config.yaml
input: "log_mel"
encoder_fused_qkv: true
encoder_parallel_block: false
decoder_norm: "batchnorm"
decoder_upsampling: "transposed_conv"
levels: 7
init: "kaiming_normal"
residual_init: "none"
eps: 1e-08
batch_size: 128
lr_schedule: "cosine"
weight_decay: 0.3
Rows from block 9 of the encoder of a small spectrogram FSQ autoencoder, named by matrix and row number. Rows with one number belong to one neuron. Each number is 200 + 40 x the weight over its row's rms, rounded and kept within 0 to 999. All counts start at 0.
Before each neuron's rows are labels from the 100 clips, of 14976, where the neuron reaches its highest value: "band" is the frequency band that holds the peak. Only what is clearly more common there than usual is listed. The data: simulated modem signals in the audio band. In brackets: how many of the 100, against the usual share in percent.
# fc1: MLP up (encoder.blocks.9.mlp.fc1.weight, 768x192), inputs 48-95
# fc2: MLP down (encoder.blocks.9.mlp.fc2.weight, 192x768, transposed), outputs 48-95

band: 1000 to 2000 Hz (32 vs 12.5)
fc1.577,250,183,172,235,209,229,156,213,181,167,215,160,190,214,183,251,189,246,270,276,152,166,157,243,164,183,135,191,128,200,172,167,195,208,171,153,114,167,165,177,222,210,220,176,262,224,188,207
fc2.577,271,190,219,169,251,189,188,157,130,197,164,122,182,224,246,259,173,166,246,192,196,168,260,154,218,188,234,195,178,201,173,237,187,159,222,206,180,243,233,291,189,251,205,259,185,209,153,167

band: 2000 to 4000 Hz (70 vs 25)
fc1.144,192,162,234,148,269,237,188,244,195,261,194,220,127,201,182,212,175,212,141,191,173,252,199,224,221,253,223,176,156,147,245,174,221,117,200,165,157,231,225,170,161,190,281,212,293,177,259,208
fc2.144,209,189,202,183,207,201,201,249,171,135,179,149,294,188,180,187,186,242,210,263,121,231,184,221,183,220,159,246,143,274,231,194,201,240,251,200,224,233,162,178,204,246,216,241,162,220,232,229

band: 1000 to 2000 Hz (32 vs 12.5)
fc1.31,165,187,267,204,224,201,217,209,134,224,183,139,201,152,188,203,134,177,163,182,210,207,189,227,227,191,271,235,259,231,152,170,98,225,268,186,180,278,195,265,168,242,236,152,134,159,137,183
fc2.31,274,206,232,189,193,209,235,183,231,183,229,157,191,249,294,246,269,155,141,230,193,234,201,237,216,193,243,247,141,238,188,203,205,100,239,183,210,175,203,197,241,175,237,190,147,196,133,228

band: 1000 to 2000 Hz (47 vs 12.5)
fc1.32,219,179,229,178,221,260,227,174,282,165,144,197,123,171,237,157,197,228,162,171,237,187,141,190,148,236,239,180,295,222,101,214,209,226,244,184,189,120,205,209,189,237,229,167,174,263,177,148
fc2.32,191,230,188,285,150,78,243,251,177,149,204,189,219,201,231,216,163,122,180,153,198,222,168,184,176,203,163,218,137,138,239,229,259,187,234,243,193,220,127,165,209,195,188,187,195,231,189,193

band: 0 to 250 Hz (84 vs 12.5)
fc1.428,193,209,190,205,179,269,231,211,145,189,173,251,209,220,245,162,222,200,209,213,233,213,263,293,185,212,219,186,181,180,84,202,245,142,286,274,191,182,242,162,263,221,200,190,150,185,235,250
fc2.428,202,258,150,242,168,110,188,239,175,212,141,163,227,171,163,268,145,142,200,144,184,168,227,225,150,193,180,256,128,195,232,174,233,156,202,258,211,242,219,183,257,220,239,199,156,216,232,242

band: 2000 to 4000 Hz (55 vs 25)
fc1.549,176,265,240,182,191,131,220,159,159,152,174,264,153,116,273,108,215,117,171,192,145,216,159,226,194,161,227,189,262,240,240,234,255,201,230,268,142,227,159,179,212,245,159,227,144,186,215,231
fc2.549,203,140,128,200,205,172,201,190,200,249,162,196,239,170,242,241,198,142,167,192,152,261,268,134,166,194,77,231,252,140,197,240,249,143,222,237,199,250,217,179,190,192,232,173,150,213,273,235

band: 1000 to 2000 Hz (35 vs 12.5)
fc1.49,201,178,176,160,156,244,226,226,199,211,244,243,176,124,203,97,264,131,235,137,144,246,241,141,196,210,164,173,217,227,209,230,126,215,239,198,182,152,170,146,256,167,202,239,277,221,223,181
fc2.49,198,144,179,174,203,273,236,162,172,231,225,206,278,106,236,184,167,258,134,106,211,195,237,143,211,237,156,291,146,261,165,176,168,207,227,164,215,242,224,217,163,216,178,170,202,212,201,198

band: 500 to 1000 Hz (42 vs 12.5)
fc1.267,140,235,243,257,263,214,244,290,233,188,197,200,220,173,240,181,155,215,135,197,263,197,171,152,159,156,254,186,239,229,239,186,176,240,175,187,196,202,143,265,180,229,174,184,267,254,176,222
fc2.267,224,181,154,136,133,244,191,140,281,160,200,279,193,174,249,198,174,222,213,238,146,226,241,188,201,229,194,210,163,208,215,263,211,220,203,172,235,236,201,212,219,197,192,167,189,194,299,152

band: 1000 to 2000 Hz (38 vs 12.5)
fc1.10,179,209,196,176,202,266,231,204,239,197,151,242,208,264,153,143,156,230,92,239,146,141,163,210,255,225,244,226,186,135,185,183,192,138,150,245,160,174,152,200,150,263,227,142,209,215,203,169
fc2.10,184,246,148,171,171,198,181,206,172,232,241,167,198,196,244,234,225,180,182,268,164,222,169,211,236,193,197,272,140,250,246,135,168,116,234,130,161,254,165,202,208,229,249,109,231,183,283,263

band: 0 to 250 Hz (54 vs 12.5)
fc1.410,206,245,164,219,259,206,211,183,276,186,231,260,224,135,251,222,230,185,254,185,196,181,180,222,153,192,192,167,204,240,203,209,253,191,190,162,215,252,229,216,177,278,273,280,277,196,216,241
fc2.410,177,175,204,215,234,240,220,192,273,151,139,209,180,166,154,226,226,171,196,202,188,162,179,181,179,130,270,166,258,200,215,173,131,210,220,164,114,239,219,205,134,203,133,218,200,179,170,134

band: 250 to 500 Hz (44 vs 12.5)
fc1.631,126,204,183,140,162,211,249,220,176,167,139,190,234,228,125,183,232,159,188,200,286,204,181,226,218,153,233,191,212,224,191,153,182,240,255,105,291,225,220,239,171,156,235,201,174,143,194,182
fc2.631,149,254,230,293,173,187,225,249,197,143,177,151,226,174,204,241,193,168,242,177,222,267,203,211,189,224,225,204,233,92,235,209,186,208,226,242,177,211,211,177,166,229,236,100,213,172,202,169

band: 2000 to 4000 Hz (72 vs 25)
fc1.299,183,245,186,181,253,152,209,119,261,171,199,251,146,175,224,177,169,206,149,170,218,182,203,163,232,224,224,207,221,255,213,243,190,213,202,109,243,173,193,167,135,190,197,240,221,192,182,138
fc2.299,218,198,207,234,209,213,238,125,145,229,199,157,187,168,172,174,223,193,198,263,215,202,150,158,214,244,217,197,232,206,205,220,222,163,237,273,214,170,106,105,198,134,165,155,155,156,314,209

band: 2000 to 4000 Hz (66 vs 25)
fc1.414,228,156,183,153,238,98,245,201,136,273,131,160,170,164,201,201,246,157,164,223,184,201,205,327,183,207,233,152,261,220,140,234,175,191,210,222,197,197,194,146,215,211,201,83,212,164,229,165
fc2.414,217,218,226,151,180,207,201,201,167,244,127,208,183,116,245,244,198,177,257,176,247,192,164,245,225,175,174,221,226,220,218,276,205,156,274,241,212,221,151,164,252,219,237,206,184,229,251,181

band: 250 to 500 Hz (42 vs 12.5)
fc1.704,191,188,200,164,202,239,181,181,218,123,193,142,221,205,181,153,157,187,178,142,209,176,173,187,114,232,199,211,279,163,142,223,154,182,158,129,244,229,146,223,241,158,196,272,246,212,157,241
fc2.704,138,221,298,259,160,161,200,226,272,175,164,248,169,252,234,179,257,206,161,183,173,212,214,199,163,207,240,204,185,164,177,208,155,160,169,169,260,163,182,189,194,209,196,222,213,251,168,161

band: 4000 to 8000 Hz (100 vs 25)
fc1.588,127,132,163,217,212,145,200,219,179,201,213,135,195,178,211,216,102,232,224,240,194,219,213,180,246,165,226,247,176,220,175,223,292,260,202,214,229,184,188,261,152,263,195,184,224,189,221,212
fc2.588,217,173,137,202,178,227,202,142,248,153,164,204,192,278,210,151,245,247,189,181,219,152,255,164,130,218,258,176,279,253,192,216,250,172,313,179,237,185,223,228,204,169,116,179,226,191,150,177

band: 1000 to 2000 Hz (35 vs 12.5)
fc1.158,159,220,164,200,184,217,242,208,200,145,243,190,219,230,216,245,162,211,217,138,201,170,174,178,186,223,218,193,198,114,168,235,188,201,238,103,233,206,210,267,265,248,269,220,163,161,204,182
fc2.158,208,214,263,206,203,278,138,227,156,177,245,192,272,289,241,196,174,191,178,169,186,151,136,157,272,241,210,185,253,170,169,217,118,238,188,192,164,249,255,235,224,212,213,220,203,260,212,220

band: 2000 to 4000 Hz (56 vs 25)
fc1.213,223,202,229,120,262,224,155,241,231,194,213,267,228,145,223,131,191,153,141,185,173,127,200,165,245,159,226,181,267,215,166,224,183,163,223,146,157,141,176,211,159,197,213,228,217,114,155,216
fc2.213,176,197,212,210,195,173,199,190,155,203,252,184,252,224,187,257,154,140,185,137,154,295,114,205,168,229,143,211,201,204,136,255,193,166,148,269,234,235,220,169,225,222,213,155,164,108,137,222

band: 2000 to 4000 Hz (55 vs 25)
fc1.231,172,115,174,152,179,183,131,215,255,175,172,216,208,231,189,193,232,210,144,122,233,181,218,266,178,205,235,179,251,179,145,155,245,217,224,146,166,211,196,230,167,230,256,204,206,192,228,254
fc2.231,225,207,177,187,175,184,146,149,142,206,311,193,239,169,203,202,204,262,220,244,230,221,197,203,185,214,226,211,217,204,196,229,97,123,207,198,266,158,210,210,180,209,114,208,183,221,180,204

band: 0 to 250 Hz (78 vs 12.5)
fc1.123,153,196,182,225,223,261,195,147,231,242,154,210,199,229,215,227,216,196,211,244,188,279,140,152,147,245,216,191,226,240,199,207,193,188,203,203,239,220,184,190,184,217,204,208,191,279,222,162
fc2.123,227,184,221,185,294,228,204,219,254,185,176,221,202,211,156,266,296,159,155,172,215,175,271,149,201,131,201,195,239,189,200,165,282,162,207,129,208,251,132,266,163,194,210,209,277,186,171,176

band: 250 to 500 Hz (66 vs 12.5)
fc1.681,196,207,154,170,210,234,226,207,212,209,210,201,135,240,174,209,296,281,108,255,240,228,214,187,276,176,164,165,211,233,188,210,181,189,191,126,225,196,195,221,197,233,223,164,244,153,188,170
fc2.681,174,247,225,266,130,155,188,221,182,205,199,145,236,176,206,282,157,149,240,182,143,237,214,210,173,204,140,281,205,167,298,209,227,210,184,239,200,221,212,158,203,236,201,148,145,203,195,179

band: 1000 to 2000 Hz (38 vs 12.5); 500 to 1000 Hz (32 vs 12.5)
fc1.177,196,160,200,167,231,221,197,253,261,310,296,177,190,227,239,202,215,203,191,230,224,217,187,216,236,192,238,164,220,122,240,218,142,200,177,114,170,200,186,171,206,150,209,127,211,147,195,238
fc2.177,142,197,269,253,236,208,205,203,226,197,146,205,274,237,215,255,240,240,194,236,136,169,244,241,224,227,212,254,227,195,219,240,208,175,210,197,240,196,237,226,154,240,160,306,231,212,165,266

band: 0 to 250 Hz (55 vs 12.5)
fc1.343,210,240,194,241,283,111,193,178,160,199,145,191,163,224,134,111,240,184,186,229,195,196,210,138,154,227,200,141,227,160,159,229,233,132,184,250,157,297,264,268,151,262,263,176,192,204,175,243
fc2.343,183,286,166,250,187,158,227,194,216,290,216,145,172,182,157,222,226,215,189,153,214,237,203,203,207,143,165,227,179,163,235,176,169,181,242,173,222,150,271,218,124,243,134,169,175,147,137,189

band: 500 to 1000 Hz (45 vs 12.5); 1000 to 2000 Hz (43 vs 12.5)
fc1.296,259,179,164,209,188,193,152,238,254,235,261,231,204,162,219,109,267,164,185,206,266,196,263,178,150,244,144,217,174,232,271,195,263,225,192,224,241,186,205,246,279,228,162,194,179,239,207,297
fc2.296,151,253,191,146,168,201,113,195,291,187,220,258,261,217,232,226,198,190,192,199,246,182,216,183,227,201,206,222,142,205,155,236,202,200,255,124,237,265,203,236,219,252,253,248,201,193,204,239

band: 4000 to 8000 Hz (100 vs 25)
fc1.601,183,252,210,242,177,256,259,254,152,179,246,190,145,227,152,174,258,238,175,245,283,210,173,208,193,253,182,220,166,260,192,199,190,172,197,234,253,217,241,224,137,187,259,214,296,257,197,182
fc2.601,176,226,193,324,217,168,217,194,128,139,226,153,195,235,202,255,182,221,239,150,197,236,215,89,199,211,115,265,281,198,262,230,255,153,226,237,204,189,181,178,198,201,184,218,148,167,184,242

band: 0 to 250 Hz (52 vs 12.5); 250 to 500 Hz (42 vs 12.5)
fc1.542,178,239,199,176,154,211,157,240,181,151,255,196,302,187,178,196,274,164,196,205,248,194,167,184,243,169,233,198,169,255,181,220,173,207,223,149,221,247,266,182,160,237,166,95,136,230,148,154
fc2.542,227,208,193,132,158,192,180,211,179,244,176,202,238,147,197,202,171,194,183,126,178,246,300,161,249,193,295,205,197,185,199,146,213,221,246,219,233,191,201,172,168,196,196,224,150,183,170,201

band: 2000 to 4000 Hz (57 vs 25)
fc1.203,195,189,222,152,187,212,221,162,178,192,258,265,187,148,174,157,202,152,193,170,144,187,109,210,226,166,222,168,245,229,163,218,252,241,215,221,208,178,252,243,204,167,243,201,195,161,180,143
fc2.203,217,160,184,257,181,192,181,217,167,160,124,145,245,151,202,175,169,251,242,219,177,160,259,113,245,184,191,144,283,125,231,197,196,160,235,197,226,220,161,238,171,235,171,204,250,232,234,229

band: 500 to 1000 Hz (68 vs 12.5)
fc1.763,178,194,203,245,214,178,228,220,221,115,246,275,163,251,119,227,197,209,200,230,233,227,207,139,206,189,178,214,145,212,213,133,211,212,201,182,223,183,206,257,205,154,225,193,191,139,155,242
fc2.763,200,172,223,197,224,317,227,156,237,215,172,208,208,222,159,238,201,97,114,150,179,183,229,178,241,157,268,250,257,211,259,141,185,202,210,215,168,171,223,307,135,202,266,209,260,219,156,154

band: 2000 to 4000 Hz (70 vs 25)
fc1.88,165,204,135,97,185,207,226,162,238,168,189,221,251,155,127,219,202,235,147,168,108,223,237,181,178,122,192,127,228,161,182,213,243,202,149,166,188,219,225,189,163,226,217,177,209,113,213,235
fc2.88,142,222,140,197,171,234,181,202,186,199,207,209,226,247,188,292,131,274,278,217,158,215,150,234,181,210,222,203,181,247,189,132,203,198,119,229,246,247,221,134,218,127,183,116,211,252,223,240

band: 500 to 1000 Hz (40 vs 12.5)
fc1.762,192,300,188,244,181,199,194,168,217,144,181,228,185,202,180,187,186,245,212,233,191,143,300,223,166,216,141,208,188,198,167,172,176,197,258,227,260,278,208,226,204,215,226,174,169,208,154,169
fc2.762,261,152,245,168,214,153,154,157,192,259,217,228,242,231,210,274,158,170,196,186,185,143,286,131,170,173,185,148,184,126,188,214,253,244,156,208,149,219,240,193,261,222,253,79,244,237,262,199

band: 500 to 1000 Hz (32 vs 12.5)
fc1.279,213,161,132,235,214,239,138,96,218,200,138,227,214,206,183,163,251,241,273,301,184,196,235,273,161,234,177,183,227,156,225,173,222,181,221,195,249,224,231,226,140,233,203,177,252,224,152,191
fc2.279,167,214,246,189,194,170,180,175,132,172,291,144,166,208,219,169,239,156,143,220,222,200,230,270,201,204,227,208,197,190,109,263,231,192,210,164,182,166,198,194,184,200,123,159,250,235,177,235

band: 2000 to 4000 Hz (50 vs 25)
fc1.388,171,245,160,217,204,200,258,90,166,287,163,310,258,244,215,171,232,206,138,179,161,216,250,177,228,217,214,174,118,136,139,173,253,147,185,272,153,171,185,194,219,247,250,235,239,258,196,221
fc2.388,206,155,156,125,184,230,192,207,220,222,158,202,182,208,164,207,195,222,213,189,251,228,271,144,179,191,209,163,219,216,147,253,171,186,243,169,215,246,159,263,173,214,216,119,166,78,192,150

band: 250 to 500 Hz (34 vs 12.5); 500 to 1000 Hz (31 vs 12.5)
fc1.728,153,213,149,112,183,268,198,218,189,245,227,187,193,191,263,149,212,212,126,164,174,218,288,207,147,210,190,138,167,181,185,272,113,190,253,162,236,149,133,180,232,109,161,216,202,180,166,148
fc2.728,157,193,265,290,185,186,182,160,199,217,185,151,297,185,123,188,163,201,190,197,195,279,166,197,172,217,198,192,157,125,293,139,196,203,185,139,256,181,166,239,241,205,180,221,213,211,193,127

band: 500 to 1000 Hz (31 vs 12.5)
fc1.696,154,185,168,186,235,233,255,240,162,159,213,168,230,154,192,167,209,194,236,250,237,251,182,148,193,143,210,177,240,248,135,203,104,173,212,268,124,265,177,234,234,224,189,216,230,215,133,187
fc2.696,223,224,188,174,253,213,255,179,220,197,179,182,194,247,102,250,236,192,234,249,203,136,217,182,220,146,230,163,200,155,147,203,173,263,253,187,174,238,206,205,168,235,234,203,272,180,207,160

band: 2000 to 4000 Hz (51 vs 25)
fc1.376,239,120,177,150,256,243,241,176,250,171,144,242,198,195,236,186,137,174,165,167,208,196,201,171,176,147,251,190,197,189,171,221,189,195,193,160,176,205,146,221,236,145,207,269,170,186,206,206
fc2.376,189,195,171,209,141,163,155,241,245,201,183,165,226,228,223,265,107,195,230,225,186,258,120,168,118,227,201,216,182,242,191,271,202,182,209,217,267,233,192,137,184,200,160,111,122,174,172,158

band: 2000 to 4000 Hz (65 vs 25)
fc1.706,218,148,210,112,267,124,175,161,223,280,233,202,211,211,189,174,162,186,132,205,144,168,147,193,223,261,179,148,161,230,160,251,139,187,212,198,164,167,185,212,216,186,141,202,258,193,233,223
fc2.706,146,205,238,188,169,263,158,248,181,202,253,174,261,189,186,221,232,202,182,226,216,252,266,235,134,171,219,195,220,176,215,203,236,135,189,191,167,256,185,139,299,261,241,218,166,204,176,195

band: 0 to 250 Hz (100 vs 12.5)
fc1.619,164,216,206,189,177,232,122,132,208,180,184,200,234,213,242,214,138,209,218,196,201,266,195,168,118,183,188,233,201,187,170,236,146,283,229,124,200,176,165,317,189,255,158,187,216,189,144,221
fc2.619,156,285,172,250,238,317,203,210,185,238,214,250,97,237,268,225,255,257,183,218,230,253,227,189,245,149,211,229,228,156,202,190,199,183,221,223,164,188,151,298,204,193,203,166,137,206,179,217

band: 0 to 250 Hz (72 vs 12.5)
fc1.196,236,165,251,204,236,221,230,176,165,229,230,263,157,203,163,190,247,204,241,200,205,270,131,182,159,207,238,208,176,166,195,239,230,206,241,167,214,160,200,194,202,287,167,272,236,243,186,234
fc2.196,191,208,242,193,329,235,230,229,201,222,215,236,163,228,173,229,110,211,141,185,164,173,176,205,206,173,128,280,292,145,178,196,201,183,212,147,191,274,134,187,149,209,250,189,173,172,223,218

band: 2000 to 4000 Hz (64 vs 25)
fc1.193,163,179,251,174,207,219,214,200,257,205,201,212,230,210,229,203,55,286,160,207,139,181,211,210,199,184,121,192,197,238,170,227,199,163,202,227,202,242,163,196,195,205,162,216,258,205,103,203
fc2.193,131,255,181,192,132,164,160,173,195,214,207,169,168,269,242,140,174,185,185,239,168,180,200,197,103,164,247,155,104,202,151,242,217,203,229,210,169,160,217,160,212,163,233,245,228,196,213,201

band: 1000 to 2000 Hz (38 vs 12.5)
fc1.641,280,237,168,168,181,171,137,126,213,216,191,271,198,203,194,173,275,231,230,240,219,208,176,200,216,229,271,165,213,273,219,170,270,138,263,216,200,122,191,241,148,254,183,247,164,154,208,245
fc2.641,196,168,206,253,184,168,195,231,195,206,251,174,162,197,245,297,156,181,175,176,104,195,168,229,190,157,155,280,151,223,189,214,218,147,196,212,252,199,173,267,201,222,179,177,194,154,208,158

band: 4000 to 8000 Hz (100 vs 25)
fc1.690,166,143,167,195,225,190,212,260,186,201,193,188,227,194,232,230,160,180,245,205,211,218,198,167,184,187,178,279,239,168,166,217,199,214,264,195,207,162,206,169,211,199,200,233,227,246,204,151
fc2.690,210,83,203,149,199,251,221,206,176,251,235,185,201,205,255,127,191,314,189,242,142,192,209,197,168,172,189,203,205,196,195,195,196,167,198,140,185,129,212,275,173,162,235,193,196,161,157,202

band: 2000 to 4000 Hz (55 vs 25)
fc1.250,193,175,201,189,240,285,268,201,300,220,183,297,180,151,264,179,207,190,213,287,181,172,198,174,204,241,179,159,159,256,275,156,191,123,176,223,147,207,228,212,169,325,161,130,184,199,217,182
fc2.250,224,244,183,209,178,178,151,154,224,172,178,129,239,179,179,233,190,222,203,210,175,275,192,215,228,241,159,169,155,273,181,262,125,210,218,188,209,236,233,194,264,207,158,125,212,249,208,293

band: 2000 to 4000 Hz (51 vs 25)
fc1.509,202,177,145,271,256,247,265,171,208,175,249,183,165,205,162,203,220,243,226,200,175,129,207,251,215,172,219,178,229,147,143,196,132,178,207,201,258,237,213,188,165,117,138,141,212,203,194,264
fc2.509,229,228,94,237,233,214,210,167,191,153,227,222,237,170,230,321,231,138,188,212,169,207,236,184,181,241,246,234,246,242,200,240,143,148,279,230,173,237,177,211,213,279,220,126,145,125,191,224

band: 250 to 500 Hz (75 vs 12.5)
fc1.192,263,199,183,180,271,217,163,212,180,238,200,253,174,200,223,166,170,179,225,168,229,229,206,226,208,134,295,197,248,196,170,165,179,244,269,130,210,191,245,170,169,280,221,166,138,147,210,179
fc2.192,165,266,198,272,123,154,193,214,106,212,188,194,234,162,213,290,105,154,241,182,205,226,209,214,159,231,185,224,108,180,275,198,211,199,198,232,215,225,214,202,277,173,225,192,125,233,197,194

band: 2000 to 4000 Hz (53 vs 25)
fc1.525,240,163,211,205,181,148,241,242,231,151,203,194,208,187,211,157,216,128,166,160,208,190,226,182,209,177,178,210,228,233,148,255,195,184,172,190,266,244,230,189,119,226,207,203,175,205,165,189
fc2.525,180,233,232,227,206,271,198,252,178,241,253,197,259,220,234,140,148,227,208,233,200,204,218,137,169,214,171,187,186,125,204,249,216,107,190,217,213,180,282,212,228,186,198,178,205,262,259,221

band: 2000 to 4000 Hz (63 vs 25)
fc1.48,227,262,231,115,137,208,254,203,212,282,139,275,188,226,163,207,169,241,112,228,191,243,232,188,200,151,211,170,200,155,95,211,248,232,154,228,149,230,166,188,160,234,234,226,191,239,194,200
fc2.48,169,166,191,184,211,205,210,221,129,303,260,170,250,216,207,227,183,254,190,151,148,207,212,208,217,219,167,142,161,169,255,190,236,166,174,233,188,168,197,161,218,153,302,149,230,196,246,231

band: 0 to 250 Hz (77 vs 12.5)
fc1.230,217,245,204,146,245,163,239,162,216,198,139,179,232,238,224,109,231,225,149,234,198,158,183,224,209,214,209,184,252,227,186,167,143,209,236,221,223,177,265,174,133,178,141,183,153,179,183,202
fc2.230,181,155,186,91,131,227,163,211,225,241,191,200,242,219,226,233,183,123,193,212,144,220,160,183,206,160,193,219,219,205,215,260,229,238,235,184,235,186,125,183,156,159,207,158,202,248,247,169

band: 2000 to 4000 Hz (67 vs 25)
fc1.45,193,205,173,103,267,237,199,210,268,182,197,203,169,214,140,195,166,211,201,195,217,142,175,161,221,163,210,210,231,138,164,267,214,206,305,192,199,157,181,166,180,228,259,232,185,114,196,211
fc2.45,188,191,196,192,207,260,170,244,150,266,239,161,198,229,219,270,186,200,293,140,215,269,166,280,196,193,203,186,172,203,281,175,187,201,165,282,241,240,137,181,192,124,140,256,153,243,189,235

band: 4000 to 8000 Hz (100 vs 25)
fc1.731,144,236,210,201,225,163,249,191,154,147,215,168,169,237,157,183,209,141,225,228,229,168,153,127,221,171,210,270,149,210,212,170,222,242,168,260,228,191,228,191,232,192,218,212,249,255,244,176
fc2.731,178,270,235,233,135,127,189,176,194,204,205,120,155,136,207,230,189,230,266,211,169,289,205,245,242,188,187,215,256,224,226,157,227,202,135,142,206,237,196,216,271,190,165,239,134,200,230,175

band: 4000 to 8000 Hz (60 vs 25)
fc1.220,247,215,226,187,226,279,201,206,190,265,196,223,229,206,198,169,173,208,189,216,197,175,201,216,262,165,244,223,152,203,186,206,206,207,213,160,285,177,171,141,255,190,249,243,165,247,213,188
fc2.220,163,193,200,240,214,140,192,238,197,176,147,160,221,217,194,180,199,195,245,128,322,199,217,275,191,130,192,221,192,171,204,300,179,175,209,259,147,167,193,198,187,215,230,214,180,212,241,220

band: 0 to 250 Hz (33 vs 12.5)
fc1.523,206,207,182,239,186,268,185,278,190,175,199,198,168,130,151,128,203,199,245,161,120,243,148,186,213,292,248,212,252,214,215,137,228,232,197,224,263,167,215,128,247,169,203,253,242,227,234,228
fc2.523,153,172,183,194,268,220,270,155,166,204,158,285,201,246,148,89,284,197,167,204,163,140,241,223,181,164,190,282,213,296,212,188,157,211,169,196,136,227,253,168,160,229,134,206,213,214,271,203

band: 500 to 1000 Hz (31 vs 12.5)
fc1.109,186,151,190,131,250,219,163,247,162,278,224,282,245,273,195,216,224,214,221,163,233,248,214,164,203,227,282,215,192,214,153,200,225,205,205,182,181,246,264,174,244,162,179,151,145,282,177,163
fc2.109,255,211,174,243,222,197,169,255,116,244,207,164,163,201,172,220,144,122,247,114,231,199,286,248,150,200,142,143,173,153,276,203,201,194,195,163,170,136,223,156,187,152,193,121,216,188,210,130

band: 1000 to 2000 Hz (31 vs 12.5)
fc1.398,273,161,237,207,203,168,279,193,228,212,156,281,188,162,185,205,271,201,197,204,172,297,200,176,255,201,212,218,234,167,199,162,195,222,152,135,224,259,225,243,215,155,214,255,156,231,186,232
fc2.398,206,139,158,202,228,202,195,160,165,202,274,207,200,133,216,145,179,184,160,192,142,213,199,221,164,201,216,199,257,226,187,154,249,225,209,181,129,264,187,163,176,225,200,115,219,198,218,230